Rows from block 3, named by matrix and row number. Each number is 128 + 32 x the weight over the matrix's rms, rounded and kept within 0 to 255. All counts start at 0. Numbers have three digits each.
# conv: pointwise conv (model.blocks.3.conv.weight, 320x320x1), inputs 0-63
conv.128:109126142141108145137112152094078130091122081138116037092060091082114103182146178123086161100183160187152160094153169197096072082129141130139159073132134127136071139137134096130098160146112183
conv.129:160126084074099143136130103142076122091172095136138127135117177191095095141182153082132155151126169135153161061147109219102117140187131142174150102067108153129088162181153058185089102143136129
conv.130:118076071205135132114146116122147146125133107098072159206110144107075147147114070108101173120137092127101125136096099131112072120107067148135068146142149147130190087141139140146100113157061142
conv.131:064166091129107104162146086140141132139107113131164122153124149109080117158133074133099169159136006082150176136114063096113098134132117126085058190155111111103175097143108135118114128093086160
conv.132:118093109123108168165162113106080122090125088094112131121118115103127089067170144144117149073138168151177208160087080196110069064157102141231164107175144188143117098131119120107108125155136117
conv.133:152143158149094091122121193110095139115170149168085133111151094100088130113074106143064096129162081106163206135111096149195150133073161091146173092107121154135187081153161110118118101118114143
conv.134:173107120094163126180073162116143162135143123138104161103156138136113091148143087124178133092119106146103084104121156135066122147140144103152151137084094125172108154141149103125154153096084134
conv.135:155159142127102144218094139166090124120102136160129099093144114091098105125137136148113102148094085078094103117124176081114143112115101067130104123067141159068120091123119139090095123128132104
conv.136:143168161157136104168118105124129146151141095211144134117147076161126145202114156142075172123140150116123163099072133116121130168094095160141131126086114142064109085091126139223222132079152122
conv.137:114109131135093137117142091093082118150142099127138131137092147111105063178112122121132136154073161176082093079144112139068108117063101171117127122081100090094087145145165091114065155102107126
conv.138:072172088114160113096202109154158161110130171189148177143177120166101166142086121114106097140114110121145136131162142146120058120103117221101129126086199147095099151143072111144126143098048097
conv.139:101127052118113225171130117145129130109096166086136107174077131120103133112096114083086100158154140157167104118079078136172138121125103100104201102178075110108133135069136081086085112119129109
conv.140:145129055154155118127128062135161079097099097075118119114107071122070113079116097125072126134149114141102152125163156157131072137135117083135122135115130136155155137111114114134119108153136114
conv.141:085079146088102119098120093106063102161103136093147112137119146097108153027111112124114176073106164104051123158135129094094117088132134123152072116085145048177117121110099149106175133151134154
conv.142:170054124162163089145170125083086147088110155174122091200107120124090177155122181139118126095073103066150152165075114061110117105160099088129115122102095078129099138111147122169142096151122160
conv.143:052129146094107140112140113138137141124154161123130191081131150161135091193179111063129167116085185185145082169136134138126086110151128148138134097089126118125108145124075102090124159105098153
conv.144:120187143152178101059157132081100127172067124087073109101102114124113148124080117122140123148116125094091091124136151102088152073082089149175042104187167217190145121152121170148139114105119098
conv.145:105123088172157129131100165094127145180140125101141104081129164165174090125121086153113129113148127130106110196121091161088132081128106128149150181162161116122127140159154166143195133138160115
conv.146:098125144078141135125150116117078114133117113101160174080114106150117119128091144084131123082100087154129114128094142115149065076152091074100113125074129131073136096148170151181140131090124094
conv.147:080136099085100115133139124167185121099096120155153123130117183156130129160084129181111109129147059185124086104164142105104095116157116112115114139162083104087148127098101127095151083115108082
conv.148:188127144060095094108147121151114142176096109136116154094155087163088123150098118110083088092085117153091156122101114126141093151081133115154087094083170156090156084133110052196152088145104150
conv.149:152090106123165147128148076126065126095159113060132075131146072108145136128195174120076136066100158138090109107092177101076156097125084124106125117079103110153088175087110128125111201067085154
conv.150:098121128103098166087093071113134106088112070126145097185126154093107130081070134112106161112117084115131116126117149085053151178065123132092118186119143092147036092061082195139149124133139181
conv.151:182125111105129158141109139167123127135167139113108196081163082085120121102122110121135131141125195178145170157104127132080140139171179148123122177104132135113175146178122113207106196189136151
conv.152:110109087137086103111141092103152137136158105163135106140118133125101130119115093105077164137131080175096110087123121149093079133152116089148089127108125100114112090127167080138072111120110137
conv.153:145086115159115111085157166137184113098185102102079156144101125106114108150136159072180165101120088095097120126130089083115212168109196134124127163154128101142224180134150148104110128153127180
conv.154:136159110147119155168134107160148129134115079112138173149080136128156133175119077129079084140129147201140105125128122193081087098160090099107114163166096178145096143129146078104117120115159031
conv.155:097112148170164131156117162132155165118169139159198065105044119127127128128213196140242082102165156153115093126092137105180079118115124088113156102112111159153125129104116138108141111115138078
conv.156:119137127130110132130163086110141088143070123133143064114144170132074114143082085155120156186151139071144129151124109093161157209126165108130127130160149128114132073118135122127168040091111135
conv.157:065086076097163122122147139088114146112136074173145110107122060068070129203115124069121171067092104098145107148101132119096066119136138094160140149101184144129057120148134161116065119104080183
conv.158:122110110136177134137142109131117123100133134069100080065116101123162147104142123155120168115150133139168121090100125113125128104092130131143085069174134162193129092133112153098087151121135127
conv.159:086063075101152153139124096117139137091108191103125094160119090066141131129164174075084075093119074090125094097120123100169124066138167114114159102126178149106160121103143083131071133065117119
conv.160:092136155146140108125112084061041111100091024110129128186065149174115142118126121172141103177170162144206134128139080154175114158158141177116121125138103111103111126146163133140115098103167155
conv.161:124116157106112127129095139129060159135071129136113118133116111110140135151107119064082109125166084148109128114137101104117096110145129190086113053084141084098154081070120114092100146142101137
conv.162:160121103113112168128147134125103084130200120076130149090158154138089154108117111085165116116114167163105089114143077122107145097094109096135114155132121134174090111090122125131104161091121152
conv.163:108027100092140157145139112087088139145081124169100159139145137137126089161074128100134120120128159124136078180151095081073145100120127110140080129120119124142147142103117139109119131145141202
conv.164:139151115097189104134140091123132134152126114082168144061155122146084169126079171098097089118067136125071081146145149108063100082152123124130133137057152088076105131150080168154208142104166108
conv.165:153104170146109125156128136108091175173139102158106207068129102138091100147059100141118120102189122148172161131116122110123099125108071139094148114119162123115127146167152143148110147124083186
conv.166:155091084109115185103079156155118183192136066126126171123153070097082102140107084146177116124065078107140151132063109073071173108122170115109081195140112150132129132135133111123149103189105141
conv.167:157107147202140109076182122122111134127158099115095119135049183191150136088127207103186114149102127136092099153134086105096153116100168142117119126111047096107181159139114117121094118119159154
conv.168:125069156134085153122228062125186082097148060112164127108163231161169148070152094098111128126092156167132147086095155137030081135141102091184118170167178137179116167157115159154106180132164126
conv.169:103120121143119129120127104162106166195110143100150127093079119138156068135081117090147118090146122160108075126138080161113190072067109099108148108126105124113106155116134135099132130162116154
conv.170:076100101108074112106135090104070143129123105145189126102101136163132130109104094093078127096101162060118137095064137166086111085146100086082184131095072133135104140189188103193139142136131111
conv.171:111154123153104100087086155041156112141083110069080089120106129080213117100153119136177092134180117088077094121103093095189124107129101141085153128109140084146107096091121121111146115135243132
conv.172:100097095136114107123147154142119143140133117096219155096119102099114133136103109122125057131120138187064151184121137138096119139084142099131178107127120101089104138170119129140162197122123087
conv.173:098098086115095117107114135080049151132149140122102158148140177080077099105128124147120123127092146167088132133095105126132105119124137112133103119127149122129161115122092128090072148153125157
conv.174:066155078109124156128112133108088058132066121161107130144106121146063103153135134127187112083104166094110125096119136150175096090143088109095115198109077139063126106122115112161094103084149135
conv.175:140190063168098095166162113142131116141140140191152175109166169165097111196114094084134125125119147129193151083175104139081177075135077099089115162123097137119076169148188106177139127097104127
conv.176:102128060155245174139138130168113149161159118124061081086104094051110159120128175144093154114112125125057113066116138122153094152130088092099083163145123165134100171123133137162121107099109089
conv.177:158081161118078090170135113086107070079129108126167041117151157168130128059084162098101165151103124167157103137189059086138109132106138124124140125137127094143076120131074138184050140150101101
conv.178:094126108068149071182167108138165088115120139092137151105116147139117158112108183161145133195097150150152091099146140166066109149211134123109183161129128114116107147180132133134143141084139109
conv.179:096155180153099184098144156180230106128104109103158186191099107090130109207114116049173090145134135154133092106156172060154083140113122150091092169151082109090107132115064152102160085153104095
conv.180:104062092161097161090116095089166163135113167151175122120166109208148164149107072134064137143109147127155095108167157088119183089089074173156078095126134105126115205081129094176124181120068123
conv.181:082074155154075111112107129102087120143117095097157140101148104085077139127087177136105139036157149133085152171120155092074128109145069102120101119079110104105092127140064134134104165121073179
conv.182:072167152183171116078116148151133140103113104164099112138153123123164124097098138116092208098223107133102242141138094114193164142103154160105131098116121094148118120115092178113112118143049172
conv.183:173072129162113159151203160094134109105080115144164129103166082156128148170210106122116096109145119193112183121070138151122086111072141159154128139088101135088078153198084084193113110112083145
conv.184:140110118155108132120108184143189135106128135100148132138084123125112092136135169078205120139091146092144123110198158129125159103127149136135144123172110134125114117157119137124112154152087192
conv.185:080140129070090089103148080149140154140158136203165185116098166154128132187159106116161082140102182168147113092175121131107154094160099125043097128135129138106150126088175078133121160169104079
conv.186:094103162068142163116106081170079117108122073138167149142174143148125165115109133120148153113151143139127123139127183131166103198092114097083099171098137100118110139125087093137153177136097140
conv.187:158068083102090135139115144111171146136125147114113106118155068149167125122137065084127168096085094123111082096140087165106158104137143113109198045060148098141112152116120137211155122143106163
conv.188:097134126111107122124162094146101103121130129093189101094106160149139137124071134146135101143113104150133119116184115127098184151117098114095114091131104087113140121132121148094146095128100155
conv.189:125143097139176113137145134147101147185183149113150150045179103058162132157088131129095087128102142114104187121143113217146162145134141107164161123106139122133153168173126138156176117124136155
conv.190:172115134133135081104143097112124061128123125151131085156132106122132176107109123126085168118117103122120175112147082117114140108060115104115128079147095055151096067100094164086163126121106146
conv.191:108085083195128170143140101103102115094089174116189088058130110054140139126110144204068156142163162139213099116142176174202108172119154101141139074142159145107137114152156100164156203088127159
conv.192:128118094080106080093110106078090127111113087129165093123131109163139166096097071165084162131155110113136166134124153158121099110099075093074096095110096130088100125176125106132150168187120144
conv.193:059100129128130098103147102206099108111155147168123111144154136093156155156079094154147122122134056119151160125149082132084074141149158136100177135126111085121112176158168146119094086124092121
conv.194:086162118156131128148118123123159080198054087137139128143097156105059113087116140139122105163083113168124113145108171131072074129237158064127174107080147128114145107159065148142179141107168163
conv.195:163116134124123117106101125095111077071122171156106131095115070082092126085177102160141155171084124132132137071163106158162138164149144081122105110121103122099170121142070103141103099127144140
conv.196:131070114127103154132116130121119186149187153136172198155182211121131119119110086066133147147126103230130127087141087144129121122152108105097122153137145093072122171181190118124099156073103074
conv.197:112061095094129142168108145073114090098148114090206066136072150063093148105124134118139114126073178172077125131140116123118082088089141087123178121073076086086116117226137129158167136121087131
conv.198:132112117138076128093159129094124104131108177131132103124121124118145153084119100138090093134098102148095090144182095184129159116115130141072145121132110066085141133132107101133101136115119074
conv.199:120132059140119094101168091124149086128124174115152139208126128144137127133039089132141117150152086136094114095100059079103147147104134135116082077145075112134138125103135125106106126103143109
conv.200:111073114103182173083169119161123139112126154130071131152165131118120151126159125194131109071135195179126114093097146090103124105055131066099155086099103119136148116115137116116076181069209107
conv.201:134085127103093176094136142139109156130132078076187133115114108080089104159139100067091068115084129121098112129102077102088137085081111090143097176103123142115085143143098112116129130085083148
conv.202:112145086118116141076133165120126137128116096059121156141065124116121101125160110115154108110152149182140163147106123089073124111155137197139084155170141175111114106122109135124141196132164092
conv.203:126142138134211117145140126206193165141255135143121090105175216168149138160174161129134158103112125159092123171074130119102128093101077183132095128106169122139131102086074142094104139097119116
conv.204:084142050115209189066206142093091132142088171118114151105165139129111118084141107140126142142119148142058049058114138129091137121121133087075124158118130088112135181117130089106127150111111112
conv.205:062179112158136087150160103116054109161097143135128114073083160201104185086073068132036157175124130137145143119208110112147074147142138117101098126101130117108109118134114116110136138078117175
conv.206:100080176142102107148175092156163142070131089111136109151116129101137106159165156070170120053097192206094139096156136129110104077164122164133146096123127110054082172163159158148119132149081127
conv.207:156095122200099128147187116130156090112165167163134056143165139105089125148110106126138142141127082148124102153149093075112130142110128163102142091156100117109159153148118167175110105078132120
conv.208:080094112070196122139107075049125087153110135114142149155106150143153174116138176078080212145079157143139125085142140066112094095161129127114115104049156070112151122210127142145154115076071163
conv.209:112097123208091148119156153049151125164112126120079176132133134172181052141141123104100171095151135145102145182166071118124134134105100188122200102098165154127152193100095132092131159167122159
conv.210:140139108129113123111157097122112081152077165113132119128115088139118132114068121087147152115069156132064133159157122134070150102079080083065089151133137112106118104126080186106112134120135135
conv.211:123145151119188136143130172142133131119064117131125104104083057153089098073158128095137173152096121105154087104111201091111116134133149155143130085128112127141151126154097151126124156103139146
conv.212:139110135145156108115110104131101138109117152181102141109115079109121106112131108096158152132093100092124092150074149095111069087113104077146158099103139112142109127110139177112110125152141177
conv.213:063077122119149130108122162113080069168145141117112116155122178140123130139070186194160131143105081163120113122103168113200177176103169094095136124089126138120090039063050146086115129083183147
conv.214:102094158172117118093138118125082133178068128129143094115153138177152110078143169129103121137093201112039145135185102152130130079119144069120182089111138121159142105150170162101145107107140135
conv.215:124157130082090101189175124084132078114111148128156091109114059118079181161105138112117089129167156135121147123105080152079153106163117163155127099168127161115127129174061114133112111109161106
conv.216:086115147136091077153131089171211116096088040133127105148084141175141129092164073143121143185164165186091095075131150133106120114189115182093129094176122178101114092105089111096104139140171053
conv.217:175108147111131102149168038147093128137128115134128086155134101154085099099139126185156125089108143088122134058145146074098061097134121109114136166100110171150103102082081137152171136125123147
conv.218:123106107108110145126122155130097166186098175114168091127152140130087114124151124112133065122069139098087150117103165127085088089110105133119103126117127104086104099169131096164145122102092068
conv.219:099131122092081163167128061066112099128196164103163089112084132119138107106092120111106163151085131104167113108129082147161155115151179068098145126152128114143182146126100121090081115131089145
conv.220:113142105163152125107134125154152159100148115113090120160140112119094106131112109131108118156129124165079186129071172169111110119161120126112079081107129096118131097155125109145110128104157143
conv.221:088133115104142112109157089125101130138126122117166087148103137120054203090092102107145142139142083120130120133163133191167137141109095112091090089134127103141112074129095103169147078161132137
conv.222:119079091152107059152078168092169105087086086122119103136072083119056123105149112065118149159089145137133110149113079093057086125151106074118099134126120158154058146140154121190107117115159149